config.toml
horizontal_flip = false
encoder_norm = "layernorm"
encoder_mlp_ratio = 6
encoder_parallel_block = false
decoder_connector = "linear"
magnitude_pruning = 0.5
max_steps = 10800
epochs = 30.6
Rows from block 2 of the text decoder, named by matrix and row number. Rows with one number belong to one neuron. Each number is 128 + 24 x the weight over its row's rms, rounded and kept within 0 to 255. All counts start at 0. Numbers have three digits each. After the name is the row's rms in percent of the matrix's.
# fc1: MLP up (decoder.blocks.2.mlp.fc1.weight, 512x256), inputs 0-127
# fc2: MLP down (decoder.blocks.2.mlp.fc2.weight, 256x512, transposed), outputs 0-127
fc1.133 031:128056128128128128128128128128128156128128142128128128128120128128128169143128070128204170128106128128165128131128128128128128128162128084128128189128128128099128128128143133128128128128128128118128240128128128128128128128128128128180128085128128128099128128128155128183128128188128128128173128165128197128128053128128107128087128128180155128128128128096128148128112066128128128128128
fc2.133 024:125128116128128178128128128128128128128128128088112128128128128075128128128178128128114128128150128128157128128146128128128136131128128128172123134128070128128128128176128128128042128128128173128128055129128128128128128128128128121057128128128040128123108128128119146128188128128128059128173128128153128128128128147128128128128128128128128128180128075128128096128037092180128128128128
fc1.134 118:103128128128137128198128128128128110166136128114128110101128128128128155188112143115128128152137086137128072128090128107128124126108192162128119128128102128128128131186128132128148104114128128095141130128117128094132128128128112128128129176129128128128140128126138128138128128101076128169128082076162144122128222128128128135160128111118216128128128128098128142105103165128116128094128
fc2.134 131:117128130041128125128103145128076143170128158165123128128150128174164118128128147128090128128103064128128092157084128128128128179128128156128164128151128166117094078128123128108128124161153139133149122171128108106120128177153055128128128133102113128153128127134128153137128180074128151128128093128095118112136185128128123128158114128128128077085128128080128117128081165089128128110109
fc1.135 104:128135128128128113128128137121176110164154128110128128138128128155128128103107142127055074133159128128128128128128090200128111128128128145128128128113128169128128128128096128128160163159071081128124128138128134113158099128128110127128128106134088109149157128169159133107128128079133171128128148128097078103128145128128149128122118159128142128128157128128128107128128128150191172109196
fc2.135 091:128118178083198161144140180128128107170179128117179128124128128128153075128128153128105128118129041104128130128061128176159123157126097128128128128128172128103128168128148114188115128134142128075077128128176081128145173092128154147128080102131128125128128128106128128100128153109128128128103141135128114128120146164128128128097078153121114106120141128178092110136128084128128128144128
fc1.136 099:128138128161128128143214128127128128144183161076131135094128128128104075147127103106128128128078128157110128128128128128128102128126135128113092154128132129083128110128128128093186128042126187217128189126155152128128170128093128128114128150128128128128168136128128128094119131128126128114128128128119110152105128146092160128128128128077130128128189128117114128067128128107128111128128
fc2.136 111:128158128104114128128128128128128128174118204128128157075153164137109128086128066158141128153174100128128150159128128128148088144128163075159128111111151130128129128096143117128128121167111157068128124135125128128128128128165128075128128124086085128128128128124069094128128147107091160138180128139089124070128109132118096128097128089128128128130128128203127159128112154116128128128114
fc1.137 101:149128128188076128144122166097074128078053128118128128131128128077128141110126042128142128160208124128150128128128128128182128128128128128128128128128175118128128128116128214128128128128128128128128134130128093128140093128163185159157114180128162128128113128128128149128121092133147128162147114128128128144102124088128118128155121104128128128092108117128128128127128118130147099113128
fc2.137 110:128128128121131128175141169128107128090115128128070100152128128125174109128144136128175128128128128164128115128128128128128082128098109143100128128128146128128128184154177128128142100128128114104128121154165097189128128113128128128156120128150096150138088128128128132128214130128109123084116133128128128128134128206128163128118128125128128128127048139128131136128128128128136128172128
fc1.138 108:102128132128128128115128133147147128055128128113128128128128160128128057128113062185070140128159146146165128128128157128132128139131138157128122110113154095167128168152169099128118128170136180128151089128051128128128128128108128128137128093152167139131128132128128121123128122128149114128127195163128128128128128128134128128092128190128128101128091147171128121086122128128128128107134
fc2.138 137:128128149166191150173117162167128128192128110128202111143147220128136121128128095128128170167093120175122099128167126153128128128096114141128118110141087129145128128117128128149139119128108148128128128128128116180110151123128128128105128128128167109086168153128140125128128156128143087087104106173143188111084128128144128128128121128110163128114128128128108129128118134128112133128128
fc1.139 110:039128121128128128114103112128069136128134143052039132160133101128134107162128105104128128109128192128128128142128128128128128114128128128085176112128167128107128082128122128128098173128115128128082118098128128076128152170138090128120089165128070125069128189128128128118164128113128091128120166127128174122128120121128128128097128128085044128128088137162128081105091090149111128109128
fc2.139 139:120128133117069128160119128128128128128128128105110128128128128128142094075176128128135128128128136097128110097190128128128118178136134128116128126128147136080126073135150128128148155077149149128094149053150152128118128112128114112128054128103051138146117155119146072137150128141128110128127128120177145128128128180137128128153128152128128096130134069105163127128165085118153128128128
fc1.140 099:102128128128095097105155141143174128090128155128128129145128125128116128173125128222128128128128144144128132155128128128133128128149109120128162128187138128166128151136128128128029079139156158119128104128104093110128128128128128128115128100128128122120165185128128083128128179164124128128128162184128128128128128110055128183058094128135175126126109128135128141123191128138128118140128
fc2.140 095:128128140128076197125128128078140128121128107086128128121128128090128112128153128145128128128091163128108128128129128128129128128128128128128124128192128113128111109156168128128128117128128087128153128112128118148153062111092115122128100112128093128128128090128074106128176184128128124128158098063128128083125143128156146163205148128128128152116124128082128128093128125128128128173143
fc1.141 114:128156126141128148128128060141117162128102128137124155195128128105123128141128091096146097102128128129137079128118128128165189070133160128128128173128064128137128128106128128136128128128121138063128128086092128169110139128165143059107128128140154124157158149128128144126099128128128128176164128128162094128128128099128189141140127194151128128129134128128128128169109073128128066113128
fc2.141 105:131128128128128128174128128128128128128128128128143095128106128128114094128128128186128094148161128128173149110111072136128128112104128125128128121128128128128145176128152140128087126074131128085128128128117041128128151164128092065128175128128094128115165128165128128128203201128161128159128103128128099097141128128128128128125147128067128077128128089152097128128077128128150128090115
fc1.142 113:137145128109128154126128174092128128128078128091128128075128052153128128150138128128157126116128128128098173146143128136128128128206111186117128059133128086128128128170128168135128171073128128128128128171113158149128132128128128128128128128116065140128128117128128088128128064151128185128128143196053130137149082128170128128128128128128128136131128128128091119128128131114128085128115
fc2.142 111:128090099154180120150128128025128128102141128121129128207128128076128113128128128107128130056078128128148157252128128128128128144181121128128128075057141128124128128132092124128203097051095108173128128155128125128128128150098128147128128128128052128131128117128128082128083128128128128128154128145153146128128128100128128128089128128142157112133128128127128097128128132128128141119118
fc1.143 117:105157180161128120128128128165134179181110162128124117099128135111097128150128140153128113138124128128133128128124128140147128183094176128090120128090113169082128097181151128177157122152086128161128150128140128126113125128128136128172159128076131107090130128078128128128128128128118155128103135128137128123152128121128121164084128128126128128106099133128093128158125183128097128128119
fc2.143 122:078137128128120137128143150103168108189152199128128128101110128123115118128129082159128132120128128141128159170137128113128093148106167078146088122053128131074160131128113128122137128116161128128128128165146128124128113128129128128128128134085108112082143145125132079128128111186095125128148128129130085098109128128128095128128128131128128145130077145159106128128128159089149128130128
fc1.144 098:098135128165104128115105128137128128128144083128128128169128128082128128151164128128128128141128128105174097128152128124160128128174128162128117178128136128128128081128128195128128126128128128092128197128139128128128136128128050104116157128128137128094144164128128100132059111111083128128128128172119128106128128128142128135128128091128128128128149128062128128128128128128083153128141
fc2.144 105:128128128128128158128128128128128128128121195157128128128134128141128169128061083129124108138175135128121128128128128154128128169128128128128135103128128128151081128128128128128087128128096109128128140153128122128128141128128128081128128077185128128128127122159149128148128107097128128086095128128128115128137128137128134135106128088128128128128128094151128127128148115128093128128128
fc1.145 144:128128111146087100153128086128128106112155141113129113100128128128072149109128128159158118103128128128108113200103128181128192155143128114128127120128128169134128129128128154090128093135109142128128128143130186122128142116112093128130112128089128134128128090155128115142128128055128128166090128176138128097128162086128128117128090112128173069128116139150128109128134135090128129177132
fc2.145 156:134102112088117124117154128136174128128128156113080128121181128092128148108180145128128128142113115128173113128137157129191167132141134128184128155147128128075156129119149148114158091128128112128128129128181128132120174128126138128132159092128178127117088109107128181128159115176126131127128128181128157143150167124089128107104085135128128135120118111128152132128145063137182163131106
fc1.146 151:047128128128082166106139148128133161128128130128119162128128154128099128132082093095153128128128128188128118106154165096128101153128164172128078128145128131128171128128128128128192114040107129128086070128128163128083096118128116128128080102138128127101160128099177087086128094081134136124128128110137093146121128128098128154098128128128148146172122136128099146128128067128128149117110
fc2.146 156:129128128092101085128128106173113128154092128064128141128171124155138128148178167099145128149155128146128128100128136139128128173128125170116115122140081128128138158149115092129110109099128081101116128128128128104118114078128128168128178128128118103018147128124128128127131128128165128128133115153147141149128128139128128120113128128113128132128128128128112110096128148141128128140128
fc1.147 081:079128065128119128128150128152128128128135128128103114128128167128147128151132128078128128168118183128128128084128134128128128177164128128128100145102100128128128128060177174128128137136128153128128128074103100160137089128150144082128128070128128128128128093128128052128128198128128153086128078112152176128113128154138117128128074118128128128128084166125128174117128121128183141128128
fc2.147 077:114128128128128181070072128128128128128117169132082119107128128083125118128128111034120128128156128128128121128128128093128138128098128128153121091089070128097128097128149128086128128128083129107124128104128176128105128112128176128067201091111141101150090102021128128121144128128128134128155069128186178128128107107129128128130128154128128128128147128128096162125135139157110169151109
fc1.148 020:128128128118155128128128128128128182128128203152117128128128128128165128128182155128128128151128128128060102128128128128128128128128111117128053049118128128128128082128128128128117128128128128108128121128128066128128128154128136128128159037128107128128184167128128077131128090112128128128149082059128158128161128165128128128128168128143139085112128161140128118128143128158128128128128
fc2.148 017:128128128201128158128128128190128112128152030128128128128100128128128128128128128213128128087098128153128179183128128128128128128128100128128128200128128128128128128162128084128128128128128128210128178121124128128114128128128128128128113128128163048128128128128128128128128128128177128128128191128128134128128128128128192128128128128128128128128128128088128128128128128128128128136128
fc1.149 063:128139154118128128114132114067128128128128169128128095120128128089105107108128128128203108128128128128128096154128105128166128128140117128182120135137128110146128128128128128128103128188098128143128093128097128128093143125159128128072091106161128128090128151128127089109090106128128099128128128128147128128089071128116136128128128062128084179088131173128128128128128128125133160128151
fc2.149 054:128095128128128128128128166075128128108147146186237096128101103128128128127128128128094096130174174128094100067104128093150186128136128171074121179109128130128103128099128128128103128084128153128104128128111128128128128157150082083128068187128128109141128127184128165188128131083128128128128077119128128128128121128128137105128128118128144128095128128122128116097128157128128128128128
fc1.150 045:128092160128128128098128128098188128128133158142128118128161128128128192128128104115194128128079128128086115155128128128168151067128128078134128155128128142128128128128128128128082128164128128103128128128128091131128128128128128088128128041128128128114128128096128128086029042153128128128128097128191143128128128128128128128128142128159128128128123085128128128128128174128128128128105
fc2.150 033:128128128166128128128149128155099155128100128128128128128128147128128128054128128107128082112163128128128128128128128121128128128170128128163094128120095195171128128083128128128187128128128128128128128109138104145128059128128128128185128165128187122128128128128128128128124128201128111128128128135135119128175104128112128081128128119128128181128128128148127128128175146128128128086128
fc1.151 091:100128128128128128128082147145128128129137128082128168128128128128128128138128128128122128128111128128110056128128128135128114130085120094128128128159128128128128128126208127128184128128128128128128128128116159106137177161195128166128099128128128128128128128128149128074112111147128128128165176102128124140128116105095139172137128063113108128128128128171128143101109104160192061128128
fc2.151 088:128079175128144128128126128099090128128128060128122128152128092104177128128128196128105047128128128197128116143128158128089106128112119128103165160160128140114128146128119128200117154128128110100120128087128128128128128133129140075128128128079128128128128128128109128128136128128046128120128128128119128128128128128128196116117113128082128163119128128130127128128161128137128134107128
fc1.152 131:128128128128092087128134128116103096128128108128133128128128142128094116128129122131128207120157128101128128132063137115085119175128102134076128146128128128073204128128128128157128195112128131128111084128128128128129074103158128128156128107107128158072128041128180147071128128089107197128077152187128092158128128128128128187128102125128128169120126094142128099123128128128135128160128
fc2.152 127:128146128177139128128147085128102128106052148128128107165128128113086128128128126137099104128133099066128128130133089144128128122068163128131156128164079163128128128129128123171124113118127130063128128128101128162175128128182130075128128128167112146095130066128128113172137103097128144118128149128128128145128128133128128112136128128128146044128142128128098091128099128140128128111059
fc1.153 021:128128128114093174101128138128102128128103174137141128108148133174128145094154128128146125135128151113098128128144128106128054128199104094148154128083106079128106128159164128120128104102132128128150160128128081142128115128128183182128128128128085134164153138163110164092128109128128128129097106128176151128146164166141161128128164122124110100128128100128085128128148128080128183112143
fc2.153 018:156128128108192088128128113119130128087128137113165080128108109166100128109192128163128089095128128156075141128101176078134171128128128074128098097128108172128128128146128100183109128128116128128156116099151091128128150128128173128155119156128128128096121128073155106128079128142128152125086154093104128118134176165128128112100128154128128167128128070128128099164128157160128128128097
fc1.154 097:128128128128128128128143128128128128128124118128047099141128128147128142102121128072112164128169128128153173106128151123125123128067128128128128128115145128128128115091128128128128156131072128086149168128124094143163099128128103125109128150128090088128128128156165128128147128128128072129101145128162128128160061131128128128208128128128132128136176077142128115134128164128128138117172
fc2.154 100:128157117181128128098187171128128128088111128128125128136128128128128080110128128130163128128128105125101155185128128098128129177128128137128088137144128114128128129128133128079110128113128128128129162128128101128146220128146128128128137141075128106128158128128126128080121128105131134125128091128128128128128153144128136123128148183128116142128128174128128128128128167124094128178163
fc1.155 117:132157128128096128051165081128128136105128146153190111148091128128128123132119128128128128128069128083125128112128143128168108127117128128121145128128092111090128128128114153095097137128128128128095140125127128115128115128128115128106128128074076186128073126128116111113114167151128127063128073128128167116128128072128128117117091149128128128085147128128108111128093107155128127098178
fc2.155 133:103128096087128128125137189128128128152174128169138119128102098128171128128114167156159128148145132128128171112151181128108115097095128128110126128128098094121159089157107157129128164148127128145128122113128113103128128128128108128109128112128125128104166185125110159128113135142130128067079128128128087128128134098128128146128128106180169128128129099122097152080128098165130189099128
fc1.156 127:128128128135107100125128128133098128128128161133154128125125128128128128128094128130128128091128128103128161128128128128164119124142136089128128128117153104128119132045128128128110128098130128128206128078128139128167128142128128201127140128128143165187069095128114128128128128128128128124128073086157128128095184158145128128128128128128128114128151128101081128128114139162071128107133
fc2.156 120:096053128161155134167079128095128192105128128114128128108128128097063131105071128128128128138128108126128112065059128128128103123128078084151143090128128165111128128169128112088128128128118128128128128128128128128128080061128128128128128128128128128177128128155128092160128128144167158160148128104083128153128128128196128174128185128109165128155142128158128131124176128168147137128128
fc1.157 102:164169128128128170104128179108151128158128128128150128132128128128128100127128106128142176128128128079152128095168113128128153128128174127128128128128188095148128128128128128128128128094081128124128083099128128135089128128130128170128128128142128180128128128131113128128084143120106128128150128128151128128124128128069109145125128128128106146128128153134121102128154128113138128175128
fc2.157 100:181128086128133128197128162147091162128143128087128128128121128128171055128149144128128128180162128172128117128132127128127128128085128128117129128128161136145145128150156130128109120128128128128128128109116103129137117138128138128128128177128128128134102152121120128128113128145128177151106128117128128128153069162083128128178165128096091113125128128128106108168128149128096174125128
fc1.158 120:122128128072128197128128109159136160085118135076128106128145093128144058128107144101104128128128128128127095128124128128128128128128128128128128126123128167185128122128128107139128128128157091179111128134120074128128128162222128123101211128128181120104111128128128151144128159073078156125093138128128128128128104075128128128130128128093145149128128128070128128128128116110148144128124
fc2.158 137:145128154124126128128128086164157116080128128101161140068128111097112128163128189104107109128193128128137128080128099128122154170128193112128153112186128128128128128101128118197068130128105128129128176174174168128128127113104100100123172127128155128089115128128128179128163103165126128159135093128128121145128143128104090128136128128135128128159128128130161128120154149115123145128128
fc1.159 043:128128139148069160075128136182128168164174130128128122128159128102128128128128128143128128128128121105173095128186128128128147126128091128128109075103128095103159146183128128128128128137128143118128119128145128189130128114170128181086126128128094059128170118128128197128124128131128090128128103076128128128128169090128128128133076090128166128124128128128128128128128108115061128109186
fc2.159 040:128156120106128097083128124115148083128125132128128116128128098099148128136129162128141128128128128127110162067128128128148128066128175128128128171080128128108128128114099128078128128128093145128128128128128120128128129128128128074128128128128128128095128128128128108128155128128190128150109140145128138151160179213127166128128128128128128084128128101157128159128128149128128123158128
fc1.160 024:128128121128128128128128128128128163174128128128117118177171108151159128142128128128152128067128171128128062143128128128128128128174162128128128154122128128128128128128128128155128195119128098131099128166128128128128153128154127128089128128118128128127128199104166037128128094128128128128128132144128126128128128128055128080128128158100128090128128124100128128133128128128128128128128
fc2.160 022:128128117128136128128128128155181130123128104128128120093128128128128128116142113128128092165128128167128139123128128128197182128056128128147100179115128128191165182181128128128070135128128145128128128070128128128083128123128093136060128179180128100123162128128128167128114140128173128138169070128109128128128172128128150109128128128127098128176128128128128128128128092128128130128171
fc1.161 150:100158107128120128138128102167137128128128128104074128128134086127128168128128135199128174131104128162138110196119128147128086128143128105153206152142128128087128128128151128157128128110145096133099128128155128115137128155128128136123117128128128161128128128106121134172074112106128128169143128078114128140074094123128128128098128129136128128128128120128106128128191120128128122068185
fc2.161 140:116121127114128128118154100151128128160157128112115128128091124082116129078198113176147101128136128128128128171128128128157126128128128128128128148152143188133128117146163128191128140128149128128078148160128116084155128147128150128128128137168089128130136118087128128148043089128128145190154152083076093128128128111128148113128123075111128096122090128173153128128153123128128128085153
fc1.162 067:087128128128128124128105083128128102128128128131128128128128128128128131128119162128128128128196087128128135160128128131117128153080190107129128128100118128128116118128159128128128128128177052128128128133128128187128128151128145144128128175128128128128080128128128166128134137058131128128096117128128128139128128088128128128116128128168110176128128096170128094128205070110128128128128
fc2.162 058:129128128128112128126128082167188091128109128128128128104082142128128128128113084128128128128128165128090128128140128128128116128128128128164128131178120128134128135128128086147128128128128128128128128128108128128128128128152128086090128128055128128128128092082128128128090082128120088184094103047128128128128202063129128164178128128137128144126161128128128128128128112128128128128128
fc1.163 104:114149147128128128128137160057106133168062128109128107128120128128128128099128128112111129128190172128145177173128128128128101128128080158174192128128124128142094135142128166128128128142128128128109117124128128145128128131153128110128095128147156111128128096138128182125128134128128128128128128128118097144132157128128128153166127128185189128128133128154128128128128128128121128135128
fc2.163 111:121065090114128132128128128128128132128128128103128107128128128093118128128128166128128128128128124128173156128123128128128051082128128128128128122190128121128128147157128128132170110172128128128134180128128128158086102128128128128095141128140128128134128128126105128128128101128140122154138128145128128128097135128079134140128128188108128128181118114130128075085139128104128071128132
fc1.164 079:094128134074096128128128128151128153128128128128128128128128145133128128104136128041128128128159200116173112092106204128225146128128133128128128128128128128128110128128128178114093128128128138148072128093082132128159174137128115128128137128128128128163109128192128128083056135110125128128128105128174138113153128128128111084128128136141099136128128123100128141128144117087144128128128
fc2.164 075:091154128133041138121128128128128159128128128128128128128123122128128060128128128183138162163174134128128128129128116128128108128130158108151128146128144116128128128128203128151079128143128128209138128128128077128128128128072128075155128128128128126128122128128094128128128128128133104092128105111160128128140076127124128128103128141128117147117175125128128125128128128128070128128128
fc1.165 073:124128122130125184073162146131128128128025210116128155128065128128075128128097128128143091109070128105128128128128128124065167128128128154085128128128128149131110135128128092128128111128234128128133138128128128128123128128128157128128128128128128128128128025128128124128128128133128128121128128161128116128128092096128136111128128128134128126128128141176104121128166128128128128147128
fc2.165 073:112168135128128128191163116153128128130130128142128128094095123128128114128128128161158128128128073128176088163128107128128206128128098128128128160128111128117163128128128155128128128128042101141128128111154128154128160146139093184088155114192128128040128128128128141122128128102128128150128092128128128128128128128085128168128064128128078128103128083128128149128128093128128128128144
fc1.166 140:149152128151128128167128061128128080128138128128125128128152149073128123138119181128128119159158093059146128128112093146106118128125096083140143128128128117128085122091183129111128128128128128133140152128131128128121164121128128150128209126139128128103117116176115128128126117118149182122084128128162128124128138128149147128139126130084128132123182128128128109123111177104128128128151
fc2.166 139:101158111128066092128163098128148128128128108095128128128191128140112128128128128128126145128128100136128136139108121132128129128147126128107066128128112128128174128163128128128128133128128128108128123094128069128128103094128128117151153128128202128128127141113132140128128122075128167128137128114136128114149182106109128128128128128148136128128128163140164079128172128162076133128098
fc1.167 107:060128147082128128117133116128128132128143201128128128178128167154128160128128093128128128147128129107100116128128130149104128091128128128128070128143128128151129128128129158128133128128128133128074177128128148083128128128061170121116116128128146108112153171069121139123128148128128128128128119124128128172103093131127149128128080060187128095078128128128106064128128143128066077155082
fc2.167 090:094140154128167128128178128112131128128128161128108128128128123109128145128128125128107128128128128147116089169111175179128113122128110133128128128107091128104128165100128072154202155129128116128168128099128137128128083113128128128128128128128128127128157156107156128128159195128119123128128128119134128133128135128128128128136101093128128107037128128128103128128119128087090128128087
fc1.168 115:113128163129102128128136100128115128061128119128189163125091128128105128126119128128128128128128095128094120130053128128168097102128123128186128053115117128128128128127128158128108177128128128128128174123128112128150136155154128128135150150180128128128163128130125152107128114128188128128128128128128128128138143148085186128093099169053128128128128128128126128135128154141128143135091
fc2.168 133:095117128128128136111128131115148147128150128128134126098128094128111086069138128166127128128187128096128159128128128133124136086062098180128107111128086103128154091146128128111161126128102128150095160121098128116082152073128179126128159128128099069109128088146128173128128165128128149128150152128169153126119159128114136128106095128143107090128128202182096072126142173191128128075085
fc1.170 133:119132108128146128138128157128128134128128113103154128115128124128128164128104128128128211128122128128171128128128128128128149136147173128164109120108128128128128128128139067128128133128079110146187128128128102128170128155149129128127128086128128116128128128128068128128166128133188188165128100128131071105170128128128117173128105141155114128128065128174128078127107093101149156070128
fc2.170 147:097128066128128128128178128128081128128128133128156128128128135128128111095198110167128180128117067124132128121125197151161191128128128148119128128167153104128095128123097145105115128119089128128205081128137144109163131167128124128128128128128128128128128096093137128128140128126136175128128128128143103143128163104126186128140194128096073071152128082090105128097123128128128127067128
fc1.171 114:096132114128128128112099091114128128124128128128091108128128105158108161157128152078049128081128128128169168108104128128128085131109107114128128107128128128168128128128115171128128128128199126111165128128128152128149128154121128128149155162128141157128128133159128168143090128128128112082100115128081128128098095128120067128170183122138122128128156112105172128104128156128154128128088
fc2.171 092:117144142128128114112128140128128070088128128147128128128128132096083112171102163145105119137128168138187128144108128174158103112128098087128116093157140144170128127080069169128116128080104128130169133132154205097128128128128127124128154169128128138166142137174128128167121132119096105066128053128133164096128128139145128072165140113137096128166142201128128128122128128130128141128128
fc1.172 052:128128128128174128065090184117132128128128128128128109128128128128128148139109134128128128128095128128128154138128128213128128128128128182076128128169056105089128128128114212182183145100128128128212102128128128128104107128114120128128128138160116128128173128167128128128128098160101128128128158128128128110128097116106128128187150101128167128128087128111128128128128128134128128096128
fc2.172 042:158148128128128128180148128128130128128128128132128155134128126128128128128179118128162128077126128128128097128124168017078128128128128067099128083108173128128128128128198168128128100164128128203128128128128128128128115159128128128128128128128128122095128128042128128128128110128128128128128128128128128099097126128128079128074128128128094128114128074156128128128128128105128096076107
fc1.173 106:112128124128193128128128144128162100128128128098161152093128155128189123103146128126121128114128128165133128172125128156128128223140118199128076120132075112128128080128127128128128128128072128140128160128116133128084191128128128128128102138139075128128142203139128111138198115092128128128181157143128128157108125151149125128054128160128112145128063128128125128131128165128128128128126
fc2.173 103:128128128128103128128130139154092107131115157152138093128158127128095128073128128128157078128128169154177137164150128111128128090128093099131128181128128128127108128153126128190128075103128128148128149092128159128128077128103128128111144094163154096128128128141195128147145146156128128128064141128128084190128128139075092128128118102147128135128128128128169119157128098175161128167042
fc1.174 070:158128128136137128128119128082128140128147128154128132128101118128128128110158128128132110093147128080128119073162128128127146126153128128117145128116175141119128084143128128128097113128128163128128126128155139104143128128149100128128128128187164142128128132067160136128165176155185123128128128103128128088128087157128115155155122128189132114128084128137128128065128145151161128097128
fc2.174 058:110051120128128157128128128128099190075128096128097145101076189128178126128128128128202128128128128128128128150184135093167128128128109129128128096102090056128136177128128128128124128082134128128128128134081128128124128161152128128075158123128177140137156128145167128128128128137128179128128128131128128128155128128099128128092157125167162128128128141139108148159128137142115102143128
fc1.175 120:079141128185128124128128158156128126073139128144128128118105099153128171148111107126128128128136128142145128128146128087128125128128128084128128128128128190128128154126128128183128128101151128165128128108128130128243128140128128128128137133093128128111120209165128124155099128131157195128115128128100128104146079145160123143128128128128128128143124157209152074128128102100128150135174
fc2.175 120:128128128128128137173123158129131088128128128128128087131128171091129155123128098159175118158158128059154113170112128194128118200128132127128141128101128128164132128091128109128128114128128116128151128110228128127128128164114115128128128099109143128091128159088128128128100148104128128139052139138061170147128192128128128128088147128153120133097107102162153128128126088115128128167128
fc1.176 068:147128083128128128128145128059128159129128145101128143149128128128128128151128128198070128128128123155142121128148128054149066128154128128156181165197126128146078128128128115103100152071129128064128123132203128128128128100136128127129128128128128128128128178174128128073131140120128140128128158128128084128100096116128140128128204128128119128128146128128128099128128112128167152128128
fc2.176 071:128128128134076162093128128177128058128080158131128103128058206139128128125100160161128103129128128125128112128128148157103128128128128120128128193128128128156115128128128158228132086143128121152128132128078128128138128128137100128084128129128156128128128133150163111128128128166141128128127128137128128167137075128128156128128128128141121128135128128128102128103128128128117128045113
fc1.178 135:131123104175128128121067139101128169158124127070103128128123163128133127128120071189178118129119134128095101166127140113134133128093088107128128128126210127144128128162134128128163083101134158128118128101128128192149128133128128123125128159128121128130180128049128128108106128127128161090159128107122128128111128128092166093108128071128126128128128128146103128111123146131102098121169
fc2.178 143:098144143128128115174128128134164128128124095144109100159133117142092128108210102160153128128125128125125105100128115174128128128138096128128133097128128132128128160203077162139128128128090128150088119128123139168128141101128093128146091112073086128074128128149189128128128151160120128091118128158156142161128128139128163096128128128128161128128110123128130128128128128123128122142128
fc1.179 077:184113164128140092162128128128142128128131170128134128128128126097128128064128079128118167128191128128128128167128153128027183141128128128128128094128128157076128146128128128128128094098128128095165128128128128150054068112132128106128180128128128131154161115132128128203218125093128128158075128128128128128128128063128128128128128128128122128128102128101128128117202145128149128128120
fc2.179 091:116127105159128108115206128128142142128128105153128174128128190128144233128128128102128105087093149128128109128128128128128155128128128128128088115151107128128128128128128128128128128128132151128128128147113128103128128192151099165151128133150083128135081171129128128172164143128121128128128128128128130113128128128128128148128128128099128104128131128128128109157140128128128128128128
fc1.180 084:128089128128081128162156128128128076109162131145128137150099202142150158111128128139128128132128128128123132128128192128097128128128115128160128123128113113190135098128128159135154114057097137138128102128162104128170135066128128128124128128128098094133170090140128128117149122128096140095150126187127128128103128114099128117097128128109128128174156192096128123067128128144128066120128
fc2.180 074:121128128162148157140128092102096128176128184109128117166128088093128128128128128128131077128139137128149157100090104128126110129114128087099168123128180128128079149138118147128128122142151128128075142128128128128155128128075128046160165118138128114128151013128128141077141189181172128128110128148131089128143128100115128128128128128131128128108128128107074128115128104122128128182174
fc1.181 006:128128128128128128128128169128128103081069178128128128091128128128128128128128128128128170128128128165128128128101128128128128128128128074128087128128128128128128128093128160128128098128128097083128128158128128128128128128092183128128187128128128128128169128128128128077128128128172128128068090186128217128158128189128095128128128103128170102128128128166128164128164173128128128080128
fc2.181 005:185164128128128128164080128128128078128128128128128063154128128128128128128128072128069128128128167128128128128178128090128128057128128162173165128128128128128128173128089160128128128128094200128128178128128128128128128128128128169128128128089128128128128128128128085128128128128128073128159128067128128085128128083128128128128128128128128128091128128128073128128128128128128076175128
fc1.182 151:128139087151151056071102076118128122096093165128151077152128128128128128128131128047135143133169128152128092109128128128106160128175128128131160128128115128128128155128140104128186119113128128114128128122157128128191128128134141137130090081128128128127100078124128133128119151139088128185203119128128151113128131150135109128128128079067192115076140128081116148051163161106118126116087
fc2.182 128:140117137179209062128135093072128095128158168106146140094141104096128111153116128100082101165131125171128115128088128128128128118137155128128087120111128124158128163128126113108136086128128128146087145125129128128187133099130145095128150111101128112128140159129116119128128137181128106128129127102107128128162173128114070093093147128082131160179167128131141134128128128102128128128075
fc1.183 117:166128118128090130128159125143207204128128128089128132098126110103128128128137076128148213184152128128128132146094128128128128128128128128126124088111128128145128128128128128128104149115128128145128128104128112128153150128128128128128128128128128110128108117128128138128128123135128060128166128128128128128128128128143128170128128083132053099101099129171128162128174104134118147083128
fc2.183 111:097128083128113128128128128128088186078128128128128128144103152128164124128085128153128113128128128051128146128150158168083128192177156134131092128128157139128113206072121128066131128170162144169180086128128128071155128128103128152128128128128071128130128141108128157128156128128162165112147164128135128128128044172110162128121128177128128128128128083128097128128128128128128140136128
fc1.184 094:123128128128128178120164128100128121105128123135128128173162105160118128128128128128128128130128081093128159182029128128112128131126128128102128128128139101128128128125093174128076216119106128073128151128128091087099128095154128130128128128166140141128144128143156128128128128044128128126128076141128115101128128128111092139047128167128126150128119122128110128128105128126128128128128
fc2.184 084:134171138103080128128128128128207128196147145089087128115128095128065116136128128095092131088122128255128128174121128128088135140150161167128128128128128128128140128128128128128128128168083128179128128130128163110183128103128125140173118128079078128128128128128119136128093128154115118128156128140128128188113155128128130128160093128128128120128128147128128128128110128151128128128174
fc1.185 158:129146128111128128128132128128122106128156128126157128128124128128189107128128192128069128095148112116128170102123128078117075141162118079134128146150121128130137128128128128147095133176050128128131128128128128139135128085109146172088127139128105128128112083128128124128128144128151116128134143128128128128126178128117153125128128128128128128128106143128106165113086128128143128127144
fc2.185 154:063132128128128178137158130128128186128093128128128123102147102121123128139106119128149107128045114109128167100128128121128128128100128105128138128128128115128202128128100128168128175128134100208128115128128128097134074115131128179095128132119110128134128128125168129128128128128128128091128109128128117128102102128118158128128128128128128110130141135128132177128111128128128092150105
fc1.186 118:132128128128066139128101128128172094063127176128120105128128103071128149128178109128168128100128128128154086195128124125169146128136136128128128130128176128188154072110128128128166123108128147112128128158124172128141191188097088128128101105063128144110128055174128128069146128124102140149137128163135132098164215122128136128128073128128128129128128128144128128128096170082128085218101
fc2.186 140:089085128128111128096128124097176128153149128128128159173128124141133105134128128127128111129165091128128099111128128154112172134158128095182159201122128128086126142128148156118128144128128131132095167071153176152195154147128128128084155104128128128128135102107153128100128128191149128128106145172099128128142128128128128120158102128099146128103125103105149128132097128110132128128147